{"latent_channels": 8, "decoder_activation": "leaky_relu", "kl_weight": 0.001, "beta1": 0.9, "final_lr_fraction": 0.01}
Rows from block 5 of the decoder of a small image VAE, named by matrix and row number. Rows with one number belong to one channel. Each number is 128 + 24 x the weight over its row's rms, rounded and kept within 0 to 255. All counts start at 0. Numbers have three digits each. After the name is the row's rms in percent of the matrix's.
After each channel's rows are labels from the 100 images, of 14976, where the channel reaches its highest value: "peak on" is the class under the peak; "peak at" is the part of the image that holds the peak. Only what is clearly more common there than usual is listed. The data: rendered dice on a table. In brackets: how many of the 100.
# convs0: first 3x3 conv (decoder.decb.1.0.convs.0.weight, 96x96x3x3, each kernel summed), inputs 0-95
# convs1: second 3x3 conv (decoder.decb.1.0.convs.1.weight, 96x96x3x3, transposed, each kernel summed), outputs 0-95

convs0.89 077:119155141175139157132160117166132158078079117148123136096119117121140161132151151128095094145172090139164130110126098103111135156148150108105116084111096119051123114137123172129147120133123109163144149130134102153140125138124121170088133114147097152078104130129137123110144140137117104119
convs1.89 111:138129099146112102153158150157096109140175118161121135136156142117099075117122106147103169126148139174089135160137141107109157119128133163032144105143124137162130124132136121136142147115130131134126070128113094129140130111142168112120157103091147105147175134139108138136146133099112135154
peak on: die with one on top (26)
peak at: bottom centre (40)

convs0.83 094:136137144089126153137109097188156140103112143131147110164145139123138132126139088121166063095070132150123104099119122114148109104132123121153147154123097162123142149124127121131145121123127125039143166092148141119126132117115169096109128082146144146149136134086149156152107128128129139129
convs1.83 103:154093094176121113115112142131119170137149098121141145122132119113145124114120137096141152160190130113103102154143123080124131133125129122072163127126149079183125118116109136089134137113113162204134106159124122135145147106136129193138126118133125080134135127123156121108115122149094127111
peak on: die with two on top (48)
peak at: bottom centre (53)

convs0.79 088:135154128042182108130144104122117153153108112102115075132166136133119117120132130150155057151105126137136131120112169105133141066161130106137153137120148122140117149161154146103121135140168120122137106157100143112114132157115122133106122122119083143123153152136174131129108161095126126107
convs1.79 090:106102123172120123149095169139135140123106140121094177117088176130136129144158123109120162120139143165153138159127106098142122132102160176146139099184152115147119150109123165113144148104092116138099132120144127085148135133133141111120109122140074111118139126118133141150119068144141184163
peak on: die with three on top (36); die with one on top (25)
peak at: middle right (34); bottom centre (30)

convs0.56 105:142144133098114155119134120166101133135142147152139039126095130108141139137137111132091101092093149151134137119126144146130124081069080137121148147123118145118113143137108108154145085103115128053132123113156157137096120115130101148096104133138139105128154148107120111110078141145115145148
convs1.56 103:079130151157135085115116124144157131151131108151152174116178147148146114157148136112167174161153091087114137131161100117147122183175119103111147107118182122167121114132130116120127141147117118121111169144097144134146111130145143152135127164161109151156116104136133105112176129136161135122
peak on: die with three on top (25)
peak at: middle right (35)

convs0.85 084:136126130110130110107161129099126124128144099093111046145142128167172118103129098132087101157143119141144127078136121103127092132107149126057136128142113116093171140125123110120129128107133161123099152136142150070123152127117126103128110103149105145124100132140188122120153130093164130131
convs1.85 079:135134100114123143139117100112127103097157109134181132116110116110138164149114142137060144155091170143138130145138138161124086083172119110132138133122110130149118133131154151129139111094106151062145146121110134128114166128144157132119100162157147133131171112131116153137132183126086079102
peak on: die with one on top (33); die with two on top (26)
peak at: top left (31)

convs0.84 103:144127139129130127143145129141146116115141115151108039146149174127140163102118115118052087101175132141130158125127137100124064114124094131117147137154131157126121120135110128133098110112138115080109141122139169103129111119136113141106129180097133141146136124117145129085076156131120113125
convs1.84 103:116143146112145155108143120124129138147159159097142161127109092128144116153131136173206161185111121115140136141123165198176144138130153130080117135131122119126125152104150158123144106172116159094121148117138117116151121096131129119133096137152117156160149130130111093135164157108143162118
peak on: die with two on top (31)
peak at: top centre (37)

convs0.11 092:149116144078153135121117139160166142099072121145107096127140139101153120136152158079132089051107110113117116104112131085103139099126107112109144136130122118125129113145126135160104134129138132090102141122142121134123153128125175168078163072106103125120122137132131143110100183135123129140
convs1.11 111:112107140175083141092145136123132127146130101171115098168155135183117134135086161129149144149138147179136132137127104112104143144131169150178162101159139134146124146142130157106146113119104129115109140108116139105113145114105124130188150143106152119100121108111098174136074128100143150162
peak on: die with two on top (39); die with three on top (25)
peak at: bottom centre (43)

convs0.39 103:109115111077146180103112138140172142139163125146104067169176165148159127152126112124118089165127139135110134101125133130096150104099113147103135159124156097084112150127114135130125139118128140107101121120164147109114114077109115148109104124117090136187156115129149137131096162130133152114
convs1.39 124:145126128128120112149131139098095128116111129108144182104089118108142131126124140109154154126146109117076125149123152120146137144162166124059142130118110144146120138134155131159115143135159137181127128146091118148098172117124156186127157162070173118144182131120161093107122121137107116120
peak on: die with five on top (33); die with six on top (26)
peak at: middle right (31)

convs0.47 098:113129121116086198143138150163145137121088145157100131139173112122135136091113121106134154124120138137140142091111110132128174148162106094191117119137071116163141101147136101115136105143146124147146118118105118109108077109099060150125113117125148124118130140130147156121125124130072128139
convs1.47 110:121151154146138121153118090117117114121162099105126132061124109122144132141131144124118146140165146074068113170128144172142060087123128138083134145098105133138120133118141124127110131119126129201122170149119091153118103152131165152126140145096123119143139119137161135106115121106152138106
peak on: die with one on top (43)
peak at: middle right (32)

convs0.77 111:126112124076174165153148127130151139080165125140116099122140143072138120122116135141143124117066140113086128093151157129087166091128124133153144122148122117117130121158161112131116141102128149120102136133141148116131141153129116076124159137111143090127118119115137109046073130148131141137
convs1.77 117:128147158115135137119114122139130128161071148129132144165137083095111163119135114146118115129124114144195113163109116121147198143126093139142102124118161156141116161120150119125126169140118092155115161171094136110113154134103125125112120119124087172130158133118105148071167150143104127116
peak on: die with four on top (32); die with six on top (27)
peak at: bottom centre (47)

convs0.36 107:130116074087164192141124116147132147134140124122144116109121144145159133166138134106124135114098117176145129164127109058190137085169147094134136106131131155136118114136148126137075165116124145117100132130152129098105152126135139080121139105112102097149139116114114166156099131118108130129
convs1.36 106:126115130132121151148127097145141120038111133134127112128168154135118102146117104120131139111107159136142123097130133122161210142105126146148129146113114168124142125105168125166139140105135158098112139138085117150130132145130135142137102125098198153155165110112173142094122147129164122136
peak on: die with one on top (47)
peak at: bottom centre (31)

convs0.82 118:122117142106133195158127122159107143136150150144122127145167111158135128129155098124121112126094109100096087136100144112146131095151086143149178126106104120094092138161148085136133165130150150164119124138125141149135144138158161074102113061114151137131126164118150143150104107131155146126
convs1.82 112:151146148163116155098159127111159133142120127112131096140121144113145168119115108123130168137136106127153116146133157163159182135110124103139141146168155118160141167110148170148130151154112101137109143078118162097142152150078119125153126158159117118125109133093149124100173167160170158098
peak on: die with one on top (58); die with three on top (27)
peak at: bottom centre (46)

convs0.31 096:128149117122170146123117097154101123158157149110138102111166106131151118137088086113154107086131131167096088135101140092090177109142135096160121114122114147154134144105155143118112130097160140125098119141135133143131144105093136161148128128079094143082169162129135101163094128131143169132
convs1.31 118:126093143156139128157128134125161131100160105131114089154106172132119129138102115099114130119087105088121142130136164097148155115039158141148137109095164126123131123099142135128126177149108135137133148116116117105124103171132177146103128121173158103130145123146149174088103125117121102122
peak on: die with six on top (25)
peak at: bottom centre (50)

convs0.91 093:135132131121150158146131114093110133068081101138090083129165148101162150137112117062167120152121121124148136139127113121095185147176131133140157103120091134107154145154147137129149116077125117112147134138127118138107127166109115131142147089139101128138088142129108138067104133145107133137
convs1.91 113:106150082134133126126114107122153160131122146139153130115077119099072097096130130153109124095107107138102070141142102135145140100069113108138126149140121108148117116108122129108140122149158121137086150176120100112125174081113141141113146159135175118106143137121136169149134100079124150102
peak on: die with one on top (34)
peak at: middle right (29)

convs0.30 095:122135114155131106112150125080143131137134096147132113119059166140146136120118128176126132114095123122111133113145077116174179171157157101105136093092172090135143152129112144143148126134131150174113123141110125156118136118112092073104113122100114110119128164131119129098100088116155136147
convs1.30 113:123121130121121139134108127109170118158061131115089122085118134123090147154135157103090130103117136083125173127129143134083087086120090138162139144162118124119132136122081127097105127106133118114106143136165119100123074157129149151124143134137074125118153111126130139191119144113162127145
peak on: die with one on top (40)
peak at: middle left (43)

convs0.48 102:140141119076135148112140171095077143139162134150141098135103120140119124142134087124131104084127121129100111109125131155134151166154184126052107115106148119079156129146124122118152126121131142113094128116129109114109118076101104168086119158126061145149130138138132126142117104143134128132
convs1.48 108:125132130132143114183154135145123072100107119141119130090150116111161118110137102123093139160173115156085147129136132111095132093121094167092159093147148123148121148121099143131116134094133154097153099147079155172122136137108129087134147132090165122139154120116132149102137114097078158136
peak on: die with five on top (32)
peak at: middle left (32)

convs0.22 095:117111094150176124091107095121095117137132127096110044107093124139121146140147107105124147112137127097107129134149100085144171159127156154073127105140111136128138130169145135123147130115125143147102138138144133122137126137155165107100137136116165136084121106105118098152063117157098145134
convs1.22 102:113115139143137122152169143116157126107164119155121141122132162134126095129127113118116164125087117194200122129118144124126153184091072106196134105107135145149149104111140125146144174097132156125091135136080123141101138116118143102117135096123118101102125118149128140110127125154105110127
peak on: die with six on top (25)
peak at: bottom centre (34)

convs0.71 100:131105124122120107130120129109146135117126143172104117143079102148088125102130123107086124149108124152067139142140105065146125101104130101177131154131163122115147112142136110163143071101138081151128139121176136095116131122120174127157125115148167125111128092093132109109122174132113102138
convs1.71 075:150154148128102152130143113135123139115134133084144142117187145145201141152137116145178131158164143119167117108117128188117108157110113113095112105154086152134141123129129144131112137143116159138147106106121131091131098146121128104159103169118058148182126147128124118127135107141121108102
peak on: die with four on top (36)
peak at: middle left (45)

convs0.88 107:127137143153171147126135118156122137105092125103126184107145167127155137121101152117140145124119152131066198129126138139108151133109157120111118108136103111088172130125121146113097130135143143160134146097093095069112123108101136084090157154100133117139168130153137114161146121114092119118
convs1.88 094:108144126152059148124140114112166147145123093131143083129131121127075135109153143121100112120123132137177099133145120092140156134112112145124113127148172138187107137115133119162140133140089114104100125132167127149148128165137105135157110104161138100121091110117099158094115164117193143143
peak on: die with four on top (25)
peak at: bottom centre (65)

convs0.43 118:142129160149116236147137134106133139121174105132122113125108105132156127121112110121140118072133115109137159118124127180092156117165136123099158093115056153126146134140164098120107180125126132134156125109127106137139114139099119168144154096107106113105128131136142114131119126121130131137
convs1.43 105:153101166132154142141134100106135115093112137148128187132158118118117143153117135133121119115127126097141083146128109139168132144089146126217095159118104159128146140141138139109119090149127131115095125158139117106090115136166181156108122163116118162158101112158123150099142108116152160106
peak on: die with one on top (30)
peak at: middle left (35); bottom centre (34)

convs0.50 089:122152118140089078157088119056120161159129123137146124092123110116143117162121116134176145128121123127111121129108109121101129077161116145157131149108136101155106150121107088112140080128111133182130114121115106137121137131096115070131114084163130140154115164124127103108150153150167125143
convs1.50 087:136110122119137156084130130145128108096165094114134146117104112128115102095183114108084121116132113105112174096149120141124069133127156088091132094093120152122104133133141121112105112138146139113094115156142159097087135074150132162149126158116125122132143104157135151146104121102073153097
peak on: die with one on top (28)
peak at: middle right (42)

convs0.65 097:141075108090117045147126133111109138126132101136103137127145123111103135161123151100146160171104114095135136107114142134132094124082076143109181114133156123116097147157097124145136097134075123136119121125123115164103133147148113133147154066140143142133121097100110128105152125142119109151
convs1.65 113:115125104158110130145138151138128092151134134088155116124132127118135181092127118123087103107093096164112139124137103145122144112147122135092132158112123075114143112111156114127108100111146159113157105098112152112130174148133107050151114156150113124171118134132075146098102139135104081133
peak on: die with four on top (38); die with six on top (32)
peak at: top centre (34)

convs0.40 097:139113122148151131125127146166143139116150099128158097114079149145123141133131127175129078067154111159111145129112097164128114164104148143074138108132165119068152148106127159119145149084122094093136126099160136142124124148093144158141177126161121115099116153143126103122127159148130131135
convs1.40 086:110148148105107116122123124107115069099134141119127103166157122129082106114162112144093150120060115130106134143139119073111151103136130129086147125078112109162114122098136119137139117169146160108156127152112131116128140126136160115168111139093128123070135135111144197129124099140118128111
peak on: die with five on top (26)
peak at: bottom centre (39); middle left (28)

convs0.62 100:141109152163126051150108097103103095136136112115127168168157153128117116151126104152131097162101119124128113128125114151083114070127094112157128126124118089122100160092100128141119131106096127091127134098125156144138149152108118113148180072144103128116118106100107097129092133132127138125
convs1.62 109:132096122128126082128140093148112185114107167120110140137128115089124120136106123146130119054159118123171153117128139130170159165123142173110133151151111133161145093142146093151095137111143101129106116124124102126133135112138114136162119167128148129198147136110095109108153148160148125167
peak on: die with six on top (61)
peak at: bottom centre (47)

convs0.26 098:134134132130096148121102120137092101152159155124135161131137127141154117106117074108111109134161143119164125150111176091229146114144105092118118127149119129097133118133153121102123124137144150116127110069108153088125099091114135141126100134145125136089152110148161148162160108135122130138
convs1.26 097:085107121153166119136151157129163153109102134106131095137112111164086139172099137140154141135151112119138155130109146146156130162085153127133100109105114168148155112089121121186126119162109121113117168129146175141150140184112129137130085153127131134138141157130145108118182172125121149130
peak on: die with six on top (57)
peak at: middle right (33)

convs0.5 087:142130109112122116108140123089128112130143130149149182148181114151111126111126123122102089129150099123054117098128138107111146098102147129126133094114146114175112144155126091123131152095119122126130133143141102122133131119129138099066085192091128143100120144128111072090108161140112123135
convs1.5 115:113153138143132109141097091132144143169127125169101088154138147138137116114128163125138183172116138131148154112126105085060134147122110139097128104129186173164144127141123140121117158122135125123130127114116159109089094155103117163156148093129147132175141126162112139121115116155139084156
peak on: die with six on top (49); die with four on top (36)
peak at: bottom centre (32)

convs0.90 102:135094121104164190132117143104091130124125137141101121105135133174134117173135076140155133137098124148106114131118135114120131066129154107123156086105112129104156130128164147121114214088137140127108126174107107101127127120122130104158084126113149116129078118137155147136117142132121148134
convs1.90 094:125163150139114143138118112140128132114166127103135128128117132126115166099118138124124154121097101141166093138146136132137200153126110118115135131142146122150089163108161154112147155120134085099116135092154133136161135150117165147164145124138104148137157140120116172224112176099132142111
peak on: die with two on top (42)
peak at: bottom centre (44)

convs0.78 127:137106124056171162117113148128138145141093125125131058138150116124106107177152132101128116132141137126144097142117114130083133085155100104152168136130171137170090147122136131137155141132122120125113109120136155137131167117133134121121098071125098143135150147122097098150127142164141145077
convs1.78 121:138081111113128150131131084160102143113143127099145154134153118152170126176125165159193138131133109118131157126112142142171148178126113126141119131130136138109129124143149126163108141121127172164101147156136120147113099119111097127150158128108175113166123100131171101071096116105139153098
peak on: die with two on top (42); die with three on top (36)
peak at: middle right (29)

convs0.18 091:133128105129126113142160106103028138135158120123168113126073134114107168114116099091135110152127120094114137100100145143137159109123155134090138104123135094141146146122111112116130144134124115147104147110123110108149124101126097064173162085117154145166122131123127119120131104117163098127
convs1.18 105:135149144100116146085143168136108106154148092097080119151121113129118127157142093148138133090158159189201134123142141127114107173127116125131127128155130079113142099117129141098137140126141105143140110159113113145127107132100121177132121105138134124043119122125110142143162154132120127111
peak on: die with four on top (36)
peak at: bottom centre (42)

convs0.44 092:152082141113137148140126146089099133140115134144156186133103120119096138135153138116125127091069142099082126174105138138115157120148102156132159104110132044164132146148125136111107140097134124100114134097149168126111139167144114134134152092122094082108126154150112118118135129145148129137
convs1.44 091:121109142123100120106151077105110103104116146142070088146162149164120158088117130107161103093170128146133151103109133123150056142160164126151119164143100167130140108145157161149119111145110123128153098093083140115131141140143154155157097148101104136123113118148128123122142113131123139155
peak on: die with one on top (30)
peak at: middle left (48)